config = dict(
    train_examples=78125,
    encoder_activation='gelu',
    encoder_inner_norm=False,
    encoder_drop_path=0.15,
    init='kaiming_normal',
    beta1=0.95,
    batch_size=128,
    lr_schedule='cosine',
)
Rows from block 0 of the decoder of a small masked spectrogram model, named by matrix and row number. Rows with one number belong to one neuron. Each number is 500 + 25 x the weight over its row's rms, rounded and kept within 0 to 999. All counts start at 0. Numbers have three digits each. After the name is the row's rms in percent of the matrix's.
Before each neuron's rows are labels from the 100 clips, of 14976, where the neuron reaches its highest value: "responds to" is what is common among them. Only what is clearly more common there than usual is listed. The data: notes from a synthesiser with random patches.
# fc1: MLP up (decoder.0.mlp.fc1.weight, 576x192), inputs 144-191
# fc2: MLP down (decoder.0.mlp.fc2.weight, 192x576, transposed), outputs 144-191

responds to: gate
fc1.555 097:545500500500500500500500500500500500500500500500500500500500500500500500500500500500500500500500500500500500500500500500500516500500500500500500
fc2.555 184:500500500500500500500490500451500469500500498500499500499500500393500500500500500500435500500500499500500500500500500500500452500499500503500500

responds to: gate; pitch class: F#; square
fc1.154 198:476502501501502492452493501477502479480473457506503501501482501503502494500500501484480501503470505442426499395501438503492503500501501500493502
fc2.154 116:512513500501542579578601500504490502533621550505500501545518562500515522500502540527514529500498500516500507503508514482646532502504500500498492

responds to: echo; gate; bass register
fc1.558 125:500449487470409500493479498495430411500489500480437469452500442500495488500500476486500434454500500500490474485500429441490440500500496494454417
fc2.558 109:518561500596638504500506600581531555501505523623537547582581541500623500500501535500503580552500507502532503508501500500500571500500500508500500

responds to: pitch class: F#; square; oscillator: triangle
fc1.13 141:497500487500482497500499499500500500468500500500500500497500500500499500499490500500494463500469500492500500500463486500499478500499500497500498
fc2.13 022:513501500500501514501505553501502500499501499504504500497497500500498501500505504542545499501560502504507503502501501500504498498498501501500500

responds to: echo; swell; triangle
fc1.565 106:481473495457461483349478473465467476460479477482468463481475446496490484500500477412494420459470498484482479465497428424499463484500498489477499
fc2.565 044:501572500500501512500500501500500500501505500500500522500619510592604500510500499533538500500544499502760499501571500506538533500500500500500500

responds to: tremolo; triangle; pitch class: A#
fc1.557 049:500500500500500500500500500500500500500500500500500500500500500500500500500500500541500500500500500500500500500500500500500500500500461500500500
fc2.557 025:162500499499500500501500500500497500500500500500499500500500502500500500499500500502498500500500499501501501500501500500500501500499500485500497

responds to: swell; resonance; harmonic FM
fc1.285 085:500500500500500500500500593500500500500500500500500500500500500500500500500500500500500500500500500500500500500500500500500500500500500500500500
fc2.285 146:285500500500500500500500500500500500499500499501500499500500500500500500500500500499500500500500501498500500500500500500500500500500500456499500

responds to: pad; tremolo; bass register
fc1.262 105:501501500501501529500501501501501503501505503500500500501501513550502508508500501501555500500546503509501501501501501500501506501501501504501501
fc2.262 228:393500499498500500500499500500500500499500500476500499500500500500500500470411500500500499500500500499500500498500486500500498500391424336500422

responds to: pad; echo; drive
fc1.564 237:447500500500500500499492500500500498500493496500500500487499500500478497496500500496465500500500500500486500500500499500475500483500500500500500
fc2.564 358:528526500506516500501501509502500500502523523500500502500524512519512500502500500505500500501500506500500501513444500500500501500500500526518501

responds to: echo; swell
fc1.464 044:500500500500500500500500500500500500500500500500500500500500500500500500500500500500500500500500500500500500500500500500500584500500500524500500
fc2.464 120:500318500500499500500440500500500418501500500500499500500500500412501463500500500500500500500500499500501500500500500500500470500500500502500500

responds to: pluck
fc1.412 038:500500459500517500500500499500500500500500500500500500500500500500500500500500500500335500500499500500500500433500500500500500500500500498500500
fc2.412 111:500500500500500500500500500500500562500500502501500501500500501500500500500500500500500500500500500500725500500500500502500500500500500500501500

responds to: swell
fc1.364 078:500500414500500500500500500500500499500500500500500500500500500500500500500455500500480516500499500499493500500500500500500500500500500473500413
fc2.364 128:507500500500500500500500500500519582500500502501500500500500502520500500508500500511598500500500501500678528500500541507525500500500722594500500

responds to: pluck
fc1.27 152:496500500496500471494472500450500499490500499500500500500500500488495500500500500492499500501497501493472501500498500500454500499500486490474484
fc2.27 115:501501499535506557500551500500500507597510521500590527517501516516646512509521508549500507577519500501587500543553500501643501500500541500506500

responds to: echo; pad; drive; noise
fc1.460 142:500411500457500498500436492370471487500492470487466486483495464475500366486500500493490439485484469500464428449500481500499486445497498491464487
fc2.460 202:509634511505509511500542537518500512508632527568503504500510540533505584501500501567505501504500533519538507518537509500553509526503500500509500

responds to: echo; swell; bass register
fc1.438 253:472500388470499493490488428500500483423444476500500500500474479496500458500474494444496500515454500465439500461488456522497488500484501477500500
fc2.438 077:507558501501548511500503561518544501503506499507529637537504580500498512499507508543502596566521520502504507501515502526524505501500498492501501

responds to: pluck
fc1.35 069:500500500500500498500500500500499499497500498500500500500500500500500500493500500500497500500499499499497500500500500500499500500500498472500500
fc2.35 017:503513500507508510499546508503505502506500497507568505513505510501499506507500530500501509512502504500509500551503498509499530510510498497511515

responds to: gate; bass register; oscillator: harmonic FM
fc1.169 027:500500500500500500500500500500500500500500500500500500500500500500500500500500500500500500500500500500500500487500500566500500500500500500500447
fc2.169 011:502500498499501500501500503500501500501500504499502501499504506500497500501500500505500500502570500502501500501500501500502500502755500500500500

responds to: pad; echo
fc1.168 129:500404500496499500500500408500496500453500500500500500500500500500500500500500459496500470500500483496500500500423500497500500500500398456501500
fc2.168 243:506505500531541534504532573520531647500500500599598603513577504512504500551500567514500608516500538500536556501502500500508523500500513500500500

responds to: pluck
fc1.165 121:500500500500500351487500500500499500461497500500500500500449500500497500500491500464500473482485500484468500500433500500486500500500499500500500
fc2.165 191:500526500518505510683501631532500500516501500501500506535530502524542500502500500534510500500554503657521501511514611500500500506555500500500500

responds to: pluck; bass register; oscillator: triangle
fc1.319 197:461504454500508474490500500501492500438411501522451497474500500500499489502464501497500500500479506501501500501449500500492500500467486498501500
fc2.319 359:500511514523500503629560513520476502500534504484503501528539501588511501506500500502519489500581500531513562519525587468500501517507500502509500

responds to: swell
fc1.450 044:500500500500500500330500500500500500511509500500500500500500500500500500500500500501500500500500500507501500500500500500500500500500500500500500
fc2.450 014:502499500500500498499500500500500499501500500498500500500501502500497500501827499501587499500501498511502498501499500499500498500497564501501501

responds to: swell; noise
fc1.457 170:500437478425389500483500467463432486500474482488435439449439407500465483500500439448500432444481491500500453500500492361485422493500480495501496
fc2.457 349:500576516533621500499500546568507550500565506552535541564574664500595500503501536535500552565500523500504534499500518518519541500501500500547500

responds to: echo; swell
fc1.560 229:448497500498500500479500501500505498481388485500500500500500500494456501472500500489484500500478500461458500485500496510465466501496500487496451
fc2.560 133:507512500505517500500503500503513501495536512523522555507506538500512536500503518615508521516528510506523515506526512507500536501496500482515500

responds to: echo; swell
fc1.376 255:443499456500501482482486494500501494424476455500501518488490501486478491484501495500475501501435500392487486500476478502465486436404502484501498
fc2.376 074:500532504502596512501516563502556509499501503501502520510521539501498500500515522517502660558509512507498511513501507546555544502499500484500501

responds to: gate
fc1.196 162:490500408500455452437477496418491500488481351498500500500496495497493484498500429454474444500489500392486500478498500456482500498500500498498500
fc2.196 027:509500499500511542501569500500498499637624713498504501554500508500497500500499499500502499502501558591501499500534502499499499500499500500500497

responds to: gate
fc1.304 080:500500500500500500500500500500500500500500500500500500500447500500500500500500500500500500500500500409500500489500500500500500500500500500500500
fc2.304 029:528500500500500502522500499500500499502501503507500501500500503500500500500500500501504504501685500508502500500500500501500500499498500507500500

responds to: bass register
fc1.261 265:417504445493500450461471477496500477353490465503493495474497496488473457473497490500455502500444481431484442501451480511465490498455465476496477
fc2.261 061:495482510525503514508502503487512562501511540496540519507498504503528498530509501494500499493500501511499500501500522488619503501505541531490506

responds to: echo
fc1.490 119:372499500500500499500495478501500500500476500500500500497363500479500500500500496492419500501338500468500500498500500501500495500499439499500500
fc2.490 144:528537500507530507503501511535557544501514500501517505500736501525503500523506500511504502506629619502501500561505539502585513500500586500500500

responds to: pad; hard sync
fc1.264 170:500500500500500500369498496491500500495500499500500492500500459500500500501477500491500490500500500399500500477418500500498500500500450500500500
fc2.264 388:500544527526541511687532568570502533505500500501502500547545504519560500500505549514503500500533500512522505503520608500500531531553529520510500

responds to: pluck; high-pass; noise
fc1.567 019:500500500500500500500500500500500500500500590500500500500500500500500500500500500500500500500500500500500500500500500500500500500500500500500500
fc2.567 015:499502500500499500500500500500501500500500499497500500500500501500499502500500500499500499498499500498500499501500500500500499500500500154500500

responds to: pluck
fc1.321 080:500500500500500500500500500500500500500500500500500500500500500500500500500500500500500500500500500425500500500450500500500500500500500500500500
fc2.321 066:501500500500500500671501508500500500528501501500500500500500505500592500500629500500500501500576500628501500502500500508500500500500500500500500

responds to: bass register; echo; triangle
fc1.211 089:500500500500500500500500500500500500500500500500500500500500500500500500500500500500604500500500500500500500500500500500500500500500500500500500
fc2.211 203:500500500500500499500500500500500500499500500500500499500499500500500500500500500499500499500500500499500500500500500500500500500500500433500500

responds to: pluck; triangle
fc1.442 114:500500500500500500500500500500485500472500500500500500500500500500500500500500500500500495500499500500500500489500499500452500500500497499500500
fc2.442 023:501504502500505499504508509505499500500502500502502500500500508499499500500500499501549503501501500515500502500504502507500501499496499501500500

responds to: pad
fc1.112 160:488500500490500464484491499500500500471483442500500496466465499500422496500500496499474499500492500420476500387488500500486500472500498435498464
fc2.112 041:501503500500532506501513717500500500500510498499509505501500558500589500500500498503500509503741501505501500500501500512500500500500500500500500

responds to: echo; gate; noise
fc1.103 365:500500500500500500472500500500500498491500478500500500500500500500500500500500500500500500500500500499499500500500500500500500500500500500500500
fc2.103 778:514500522509500485500500518500500508501516523521500500500500500500504500500502500500500506500500500497471500500465500500500502513500500500500500

responds to: pluck; bass register; filter: low-pass
fc1.17 113:427500500476411500453500368500500500418466501503500500493494500500467500495478499413500500486486500498495501500485498493500500500363500501501490
fc2.17 111:505610500500504506500600500601500500501504501502500500516532510559501579500500500636533500500622500502552500503506500502619500551500500500501500

responds to: pluck
fc1.178 130:500499440495498493500464494478500499500485500500500500493500499500500500500500500500500500500447500500500500500500481498499497448499500500500499
fc2.178 063:757500500500500505500500501500500521502501502501506502500500502500500500500500500503557500500656645506504500500501500500500499499522500560500500

responds to: pluck; saw
fc1.140 305:485524475474499424417485474486501492463482484502406485478503500488478481462501499504460502499498503445497488505488468505421500484479490500494464
fc2.140 242:468455510512500499562497514528499509561510519481538533500463500500535495513496500500517494500515494539487504485498512499530487477512520500521540

responds to: pad; bass register
fc1.151 128:500500449500500500500500500500500500500500500500500500500480500491500500500500500500500500500500500500500500481442500500500500500500500500500500
fc2.151 126:546500500503500501627501561500500500500500608500500502500511501541500500510500500501530500505500500500500569502500549500500500570500500500501500

responds to: pluck
fc1.44 281:497494501495500500444456500461500500422465484500499489481488441495483468501500500436460500476479500494477415454500500501406497485501500500500501
fc2.44 798:500499500560507497500493500500500495473476452500500523500498499500501499503496504497500554500503519501499500500507501500449500505500500501495500

responds to: pad
fc1.138 119:472500500500500498500500486473500500487500484500500500500500500500500500443500500500488500500500500490500500500500500500493500500488500490500489
fc2.138 017:513500501501499499512500499502501500502501506497501500499502507501500500500499502506503499498498495507500500502499500499500498500496502502500500

responds to: pad
fc1.446 129:500473483500500431472500497485500500369500499501500500500500417500500500500500449500500501500498501477500500500439500500471500500500475500500500
fc2.446 173:524501500505518604545583501508500511602502501506520555535544520516542531568500500533501535521501500502570501504604531501676546532522544524500500

responds to: pluck; echo
fc1.237 283:500501493471500457482468493490444500478413498502469472465500500499464499441500456490500469481478505480500428500451427493483499501499469472500502
fc2.237 514:500497496499500525503518503500500503496499500504496508501497525500528499504500500496500500500500498541481527513506501472542501500501496484495496

responds to: echo; drive; pluck; noise
fc1.129 245:500500500500500500500500500500516500500500500500500500500500500500500500487500500511500500500500500500500500500500500500500500500500521500500500
fc2.129 394:500500500501500496500500500500500500500500500500500500500500500500499500500500500500499500500500500500500500500421500461500500500500500500500500

responds to: gate
fc1.60 065:500500500500500500500500500500500500500500500500500500500500500500500500500500500500500500532500500500500500500500500500500500500500500500500500
fc2.60 039:625500500501500501501512500501500500501500500500500512500500502500500500529500501501551501500501500500502500505501500497500500501500593503501500

responds to: pluck; triangle
fc1.124 111:500500500500500499500500500500498500495500500500500500500500500500500493500494500500500500500492500495499482500498480500500500500500490493500500
fc2.124 026:501502501500501499504503509501500501501501501502504500498510502499498500499501499500498500502501499519498501499505502529500499497495504501500498

responds to: echo; swell
fc1.416 134:462500494483491440476460475488499496446462465500496480486473493489491490491480475471470481500449500433452494493461488500491492493481493467496478
fc2.416 006:515520505506542515500532513504499502499572525506508519515505687599491504501498495512501541515498515567501500517698500569500512509500499497502506

responds to: gate
fc1.487 172:500500500500500490498464500500500500478450496500500500500500500499498500500500490500488466500498500493470500500464499499472500500500500499500499
fc2.487 068:517503500500511536500502538505503500713504529502536526507543537621499501500501500501500504516500508532605502518542500602500501500500501500501500

responds to: gate
fc1.266 029:500500500500500500500500500500500500500500500500500500500500500500500500500500500500500500500500431500500500500500500500500500500500500500500500
fc2.266 016:501500500500500500500500500501500500500500500500500501500500501500846500500500500500501501500500500500501500500500500501500500500500500500501500

responds to: drive; noise
fc1.198 132:425500482501435500500487451486501501454501500501501500476462495473500474461500490496424500500498500492491500498500500512500500470420500479503435
fc2.198 210:514539500553522543520577502616500515532646508524578519545558636524553500516503506521501509519516500503503501540547558500527561574506500503555540

responds to: echo
fc1.28 067:500500500500500500500501501500500500501496500500500500500500500500500500500500500500501500500500500501500500500500500500500500500500500500500500
fc2.28 145:499500499499501499499498500499502500499499496500500499499499499499497499499500500509499500500500500495499500498499498505499562499499500498499500

responds to: swell; echo
fc1.142 135:490500500500490478485500431500500498488496500500500500499498500500465500499494500500459500500500500473473500499433500500482500498493500496500470
fc2.142 071:501531500513502520576538501503500501503505504503509505621511508544541500503523511502514501502500500502721505509501500502510524540500645504503504

responds to: pluck
fc1.226 083:469499500495500492486485470500500500500500482474418488454500500495495481481500444498435497500443499486484491472496500500497488482424469468498451
fc2.226 178:539522531525515503500500547500500680508500500501520501502591502549500500590500500500541500500500562502502500525501500500617511562531549563500500

responds to: gate
fc1.308 114:500501500500500470427500499500500499499500458500500500500500500482413500450500479500484500500485500474500501500496498438494401500500499472500498
fc2.308 179:501514500501543504500502640531634500503501633503501535515500505534569500500500603539532538513621572606567531512500500503500519500518506500500500

responds to: pad; drive
fc1.334 198:500500500500500484447500496500500500375500486501500500500500500500508500448500500496500494462500500414463500486482501499476502500500459501500500
fc2.334 515:528573529588531533503544544570502533525500502518572566501595544525603553554501524536514538521529513507501521540542544503561542525503502500524503